From a checkpoint of a small multi-label image tagger: 32-pixel images.
Rows from block 3, named by matrix and row number. Rows with one number belong to one attention dimension. Each number is 200 + 20 x the weight over its row's rms, rounded and kept within 0 to 999. All counts start at 0. After the name is the row's rms in percent of the matrix's.
# v: attention query, key and value (stacked) (model.blocks.3.attn.qkv.weight, 960x320, the v third), inputs 0-159
# proj: attention output (model.blocks.3.attn.proj.weight, 320x320, transposed), outputs 0-159
v.221,086,216,177,235,205,191,168,197,200,192,236,188,222,151,187,175,201,200,208,229,164,211,207,219,199,196,225,206,165,202,186,199,214,225,215,177,222,180,213,192,174,201,205,201,195,201,183,228,214,198,204,188,227,185,192,236,228,202,222,170,186,252,191,191,207,194,207,197,181,195,179,213,224,216,219,197,202,178,173,186,200,214,218,226,147,215,204,206,178,208,164,199,174,202,220,198,175,244,243,166,236,186,226,160,192,199,211,218,224,181,188,207,230,199,227,182,205,187,196,198,214,238,194,184,224,198,198,223,204,193,188,219,187,226,223,189,174,208,175,206,219,198,208,166,202,214,216,201,221,193,193,237,210,159,204,195,202,214,239,209,195
v.222,103,237,174,223,194,170,208,182,206,198,186,197,203,184,233,219,212,216,216,176,202,204,216,216,207,195,120,180,203,191,198,234,217,199,215,211,219,195,205,198,183,202,222,199,181,208,201,217,195,194,201,175,184,215,210,213,201,174,217,163,203,219,192,196,229,189,218,211,201,195,205,233,202,211,177,183,211,204,179,191,165,165,167,226,239,204,200,232,212,179,197,184,177,169,226,180,204,191,217,230,228,206,218,209,209,238,212,214,182,235,210,182,222,180,198,188,204,207,196,209,239,211,188,160,187,215,190,175,144,218,221,189,179,193,215,215,224,216,193,194,201,192,237,202,178,243,183,174,190,167,215,170,182,230,154,207,208,206,168,189,226
v.223,091,223,201,214,236,213,164,201,210,168,202,176,201,203,216,196,199,190,222,195,168,203,210,208,215,159,185,172,213,227,225,181,205,195,167,194,223,207,210,171,204,225,211,191,181,185,201,262,197,211,157,188,219,215,196,243,172,206,201,176,173,204,181,217,196,197,182,236,163,206,177,204,210,183,222,232,202,185,214,201,149,188,214,205,216,232,154,242,211,202,213,203,199,214,213,203,224,224,217,183,188,194,201,179,197,253,199,204,206,173,216,175,235,234,211,217,214,194,173,207,222,205,205,206,198,187,200,190,216,192,185,182,184,184,210,206,202,177,158,211,220,218,186,219,180,185,194,218,180,206,206,206,207,228,154,182,186,234,210,224,204
v.224,090,197,221,230,205,214,197,193,200,195,206,211,225,182,213,167,189,259,243,179,204,188,208,221,185,203,163,193,200,227,163,205,181,213,230,227,198,217,175,180,167,183,215,191,210,159,154,204,239,179,209,215,215,172,231,203,229,210,180,201,203,205,208,165,174,165,184,199,197,193,241,172,196,209,198,149,175,212,181,214,212,172,219,180,224,183,197,187,216,162,210,211,197,197,197,198,212,212,180,216,152,236,230,185,221,175,215,237,187,199,193,181,172,189,233,181,209,198,179,218,220,207,184,193,212,192,180,186,178,187,234,205,180,150,193,173,224,206,211,185,224,214,186,186,197,200,199,240,206,215,173,214,200,195,217,194,149,182,169,208,191
v.225,096,215,195,210,200,229,212,187,187,198,206,168,156,215,211,199,169,211,205,198,196,163,224,201,204,181,187,206,179,210,207,188,215,234,224,197,164,218,176,193,231,173,165,203,184,200,222,214,212,195,208,223,180,188,214,223,202,204,205,171,195,197,184,188,236,205,193,206,222,227,191,197,167,177,196,180,189,198,197,201,183,180,215,207,192,181,215,224,218,157,244,205,243,228,191,192,194,209,194,195,146,199,198,249,209,161,190,207,171,166,221,192,214,202,187,204,193,210,210,189,172,226,203,250,207,190,233,202,203,206,209,201,231,198,215,192,215,180,178,183,232,211,189,147,209,202,207,200,198,191,192,217,213,171,210,199,183,195,182,164,237
v.226,100,212,182,181,188,209,210,198,211,228,203,206,193,174,203,179,230,232,208,216,204,201,197,177,193,188,185,172,183,196,185,160,227,205,188,189,216,189,157,214,181,183,226,220,146,185,188,154,231,195,201,196,194,202,198,237,216,182,198,246,196,214,185,196,205,204,219,181,165,205,224,171,210,196,197,213,209,187,198,178,200,210,170,175,230,211,184,196,214,154,223,183,255,212,175,171,178,221,180,191,213,188,209,193,196,191,185,172,233,159,218,199,181,190,172,204,206,213,184,207,201,211,201,199,169,190,201,241,192,193,218,224,202,177,224,201,218,193,161,206,218,216,192,210,209,222,199,210,171,185,196,215,213,192,193,205,198,208,167,195,214
v.227,109,202,170,171,170,177,183,172,193,196,194,186,168,187,195,198,208,196,226,193,202,176,218,249,214,196,239,218,213,175,216,206,181,194,176,203,205,184,173,183,219,193,206,209,208,196,201,241,218,200,208,181,235,164,202,167,217,215,203,179,195,186,216,201,194,223,186,171,171,195,222,220,181,213,213,191,183,186,186,187,194,195,179,211,203,187,246,194,187,171,173,223,223,210,211,211,238,217,187,197,195,210,225,144,217,238,193,232,189,202,220,240,211,191,212,185,205,168,204,237,176,204,201,186,196,246,198,201,198,205,173,179,214,215,204,198,220,199,215,218,230,213,231,185,190,164,229,191,182,225,216,181,181,197,207,201,177,178,204,171,222
v.228,124,204,166,197,212,200,206,226,201,136,196,192,208,214,212,207,195,178,196,175,184,198,214,230,208,173,194,217,212,209,187,215,173,223,205,237,196,188,230,179,194,214,211,197,221,211,208,188,153,221,183,190,194,209,193,210,207,189,192,171,207,204,197,179,250,215,190,233,189,233,197,200,178,197,192,213,209,228,174,246,173,156,228,204,211,206,198,237,219,211,162,196,210,198,198,196,219,222,195,223,205,199,217,194,167,192,197,237,171,207,216,176,216,178,238,250,218,209,216,204,203,183,179,223,185,223,234,182,236,215,198,189,215,219,201,228,189,226,178,189,196,176,212,217,206,174,230,212,210,187,243,162,228,223,184,223,211,177,218,205,176
v.229,104,198,204,206,241,243,217,221,208,182,196,201,201,212,226,198,177,177,188,204,166,208,210,181,217,213,189,214,177,183,229,205,181,238,189,209,168,191,216,221,192,180,207,210,178,186,218,208,195,213,188,200,196,205,158,193,221,215,164,188,251,197,213,198,211,186,212,178,186,180,190,163,199,178,191,198,228,235,221,216,149,193,204,215,193,228,167,236,175,226,178,208,194,178,213,225,220,205,211,219,187,226,186,185,191,166,193,188,160,159,202,202,216,208,160,168,196,221,201,216,203,174,234,208,193,163,257,229,207,216,215,216,173,197,182,169,203,218,215,206,185,194,203,172,217,199,221,199,213,227,185,171,175,216,200,167,182,187,200,181,230
v.230,101,185,192,163,154,243,198,205,220,182,196,226,232,210,194,206,221,200,189,221,196,211,217,174,201,227,202,204,178,181,187,208,212,205,189,203,197,208,214,213,179,195,205,213,205,156,184,207,224,190,197,170,210,194,213,178,192,219,221,207,184,234,226,220,185,216,219,171,215,191,225,194,178,221,200,198,213,191,196,185,175,241,162,176,202,192,192,150,194,238,182,203,201,180,218,213,204,175,227,186,222,217,190,189,209,198,155,141,208,178,191,210,198,199,195,191,193,200,206,196,177,202,212,203,193,206,212,251,179,162,194,184,174,174,189,157,207,210,230,207,192,206,220,196,193,194,193,199,198,168,226,218,176,191,221,190,186,213,166,215,202
proj.221,089,231,211,186,200,189,207,232,199,217,187,191,227,207,233,181,230,216,217,237,189,244,208,209,175,231,217,205,175,184,227,170,208,188,223,216,201,220,233,202,210,201,212,160,203,201,222,223,214,200,199,246,186,214,223,195,211,172,187,205,216,197,206,185,202,195,186,198,183,218,190,197,218,220,219,218,209,224,206,190,207,181,182,192,259,193,202,182,216,208,197,203,190,197,236,179,210,191,166,195,204,193,201,200,195,190,210,183,177,202,186,201,179,176,232,182,222,166,230,207,184,160,208,220,189,184,193,173,203,183,173,175,184,224,197,220,172,189,217,224,209,190,180,195,203,221,215,185,162,219,226,146,162,213,224,182,195,196,170,160,216
proj.222,109,191,198,179,198,221,218,227,215,186,204,222,197,195,190,198,163,207,172,221,192,174,153,197,190,207,213,198,178,179,205,176,202,192,177,192,219,217,184,220,189,157,177,182,223,170,203,226,185,211,217,219,207,207,188,179,215,255,164,214,214,173,188,192,211,199,212,183,205,159,228,198,204,212,212,209,194,226,201,242,226,202,203,204,190,214,219,221,175,222,172,212,207,198,176,186,192,217,224,189,193,215,185,192,200,183,200,220,169,198,201,198,184,180,215,209,212,214,176,225,191,228,216,164,199,191,190,199,212,191,158,253,195,199,155,214,206,221,176,189,216,191,182,185,233,201,202,215,208,129,197,215,168,170,219,208,203,206,217,181,180
proj.223,086,218,209,225,166,194,216,194,215,195,189,211,184,223,201,190,210,184,205,209,205,208,203,173,217,203,161,219,185,225,196,176,237,190,205,163,197,191,206,222,213,191,170,195,227,244,190,182,175,230,223,184,166,180,196,161,188,178,213,209,186,202,193,198,171,184,211,169,222,175,199,183,170,185,198,204,194,208,209,184,229,150,169,178,209,218,196,201,201,226,212,216,198,200,189,198,183,256,192,216,209,206,196,247,204,150,188,211,188,217,180,205,227,207,146,183,189,166,196,181,201,187,220,175,183,212,183,187,176,183,211,180,200,252,181,201,191,243,207,182,194,190,235,171,190,176,201,191,149,227,211,180,179,176,196,183,197,171,177,210,172
proj.224,099,198,174,189,226,136,226,217,178,236,183,211,215,187,215,172,219,171,197,229,175,197,226,189,223,189,162,174,199,214,206,176,203,198,184,193,227,204,228,197,207,204,215,187,215,222,205,196,176,224,187,192,183,196,194,227,179,185,207,197,215,209,227,190,215,238,221,231,216,212,213,167,209,206,184,220,188,189,186,182,202,181,146,224,166,225,202,236,210,179,178,171,200,182,178,186,195,196,223,208,209,199,197,210,188,186,170,226,204,195,219,182,197,222,162,211,188,214,184,183,199,181,176,219,229,182,213,225,187,190,195,203,203,223,175,204,188,161,145,209,204,170,158,183,222,212,174,184,194,204,227,198,160,188,223,222,237,192,228,200,184
proj.225,103,155,175,201,200,193,200,213,210,215,179,212,220,209,197,200,220,174,218,197,207,218,207,193,148,225,236,209,211,202,207,180,205,212,209,215,180,197,188,211,178,196,219,192,198,181,199,188,194,200,205,223,189,167,198,233,199,154,222,218,194,189,204,227,208,210,202,231,212,240,201,192,207,188,227,191,204,210,190,148,226,243,177,208,219,193,192,197,194,207,196,208,189,178,226,210,184,223,208,189,225,199,233,209,183,184,200,197,216,217,216,198,212,209,202,186,201,155,192,221,219,184,204,188,229,182,207,203,214,198,195,187,217,238,204,213,214,222,205,193,167,198,155,230,221,168,206,210,233,202,187,188,228,185,225,177,198,196,217,200,205
proj.226,090,195,196,208,174,209,201,194,179,200,206,192,192,193,210,226,226,166,236,192,196,229,211,185,196,206,198,227,201,199,212,183,199,195,166,193,237,200,184,159,204,196,190,218,216,207,199,218,219,224,210,233,176,200,225,167,186,227,237,171,192,231,195,223,207,230,140,215,189,228,187,204,199,205,229,189,187,208,187,223,206,224,188,224,162,202,177,244,191,167,195,209,213,155,214,193,185,205,178,178,174,189,195,172,198,176,206,197,131,220,203,181,215,186,203,248,207,234,217,210,224,195,211,247,191,180,210,200,213,219,179,182,206,193,173,192,197,213,190,173,205,177,193,188,209,210,197,207,227,192,227,217,179,209,192,204,215,207,247,174,166
proj.227,111,167,194,182,187,203,200,198,191,180,169,219,212,210,206,177,217,196,214,212,176,203,188,193,209,211,217,204,184,197,230,170,227,225,232,178,195,220,187,218,220,156,207,208,203,163,207,191,204,177,197,220,213,186,164,224,198,193,196,221,229,199,224,191,180,232,211,177,200,214,193,194,215,169,208,203,204,162,204,198,211,190,194,202,211,205,222,206,242,221,175,214,175,191,205,194,204,183,217,198,178,189,238,212,196,209,211,230,199,191,201,205,181,182,203,189,164,196,187,177,254,190,211,183,210,163,205,231,185,209,224,193,231,209,208,232,196,203,184,147,194,179,172,193,200,242,182,201,224,173,216,202,196,206,220,198,247,182,202,161,210
proj.228,123,175,233,166,247,207,167,199,199,203,210,208,196,211,176,192,189,219,184,211,207,197,201,181,178,186,223,201,170,214,209,215,185,215,205,149,210,191,198,232,176,182,201,206,181,188,185,223,177,167,178,190,190,207,185,195,194,174,169,201,195,177,212,207,159,191,215,167,202,177,213,192,175,215,213,233,190,235,202,190,214,186,214,178,223,193,181,158,192,256,206,182,230,239,220,210,223,221,156,170,160,205,169,199,218,206,183,165,248,161,191,225,184,204,172,195,202,175,226,218,218,162,206,201,154,232,231,191,197,214,172,219,189,184,214,237,173,206,258,207,145,213,230,231,199,173,177,222,193,193,181,213,227,169,197,179,175,220,181,251,214
proj.229,103,193,215,170,201,211,181,193,173,220,189,203,200,189,207,219,216,188,230,229,220,196,219,180,160,196,168,225,234,203,209,202,205,172,171,188,181,172,246,169,178,241,199,207,204,225,233,177,190,212,220,241,214,193,187,206,220,168,164,207,191,198,191,182,183,244,197,210,202,186,219,199,208,183,175,200,193,199,195,184,205,251,232,186,192,171,208,185,223,240,201,193,207,172,214,164,210,207,222,215,197,188,210,218,175,200,218,184,247,224,172,214,206,166,210,234,196,165,174,205,197,166,183,199,217,194,229,215,229,212,208,207,202,214,209,208,169,171,212,237,198,196,172,194,225,170,187,186,197,202,184,176,206,202,245,221,172,179,232,201,215
proj.230,097,244,167,206,173,186,213,206,206,198,216,169,197,227,205,239,199,206,194,199,180,172,177,239,156,216,213,218,206,204,161,205,242,185,196,179,198,218,219,202,205,227,207,215,199,183,178,205,236,204,164,168,188,207,218,197,236,206,201,198,215,199,180,225,219,214,199,201,220,172,161,212,249,173,186,175,201,185,177,212,171,199,230,163,212,210,196,214,212,229,174,186,221,180,195,209,220,212,189,240,203,195,221,193,205,180,210,199,183,203,189,180,245,212,244,198,225,201,224,160,193,221,227,196,187,200,196,191,197,189,202,170,216,202,192,151,198,210,213,207,224,214,203,226,206,199,202,198,216,182,220,219,202,214,187,243,231,180,197,186,231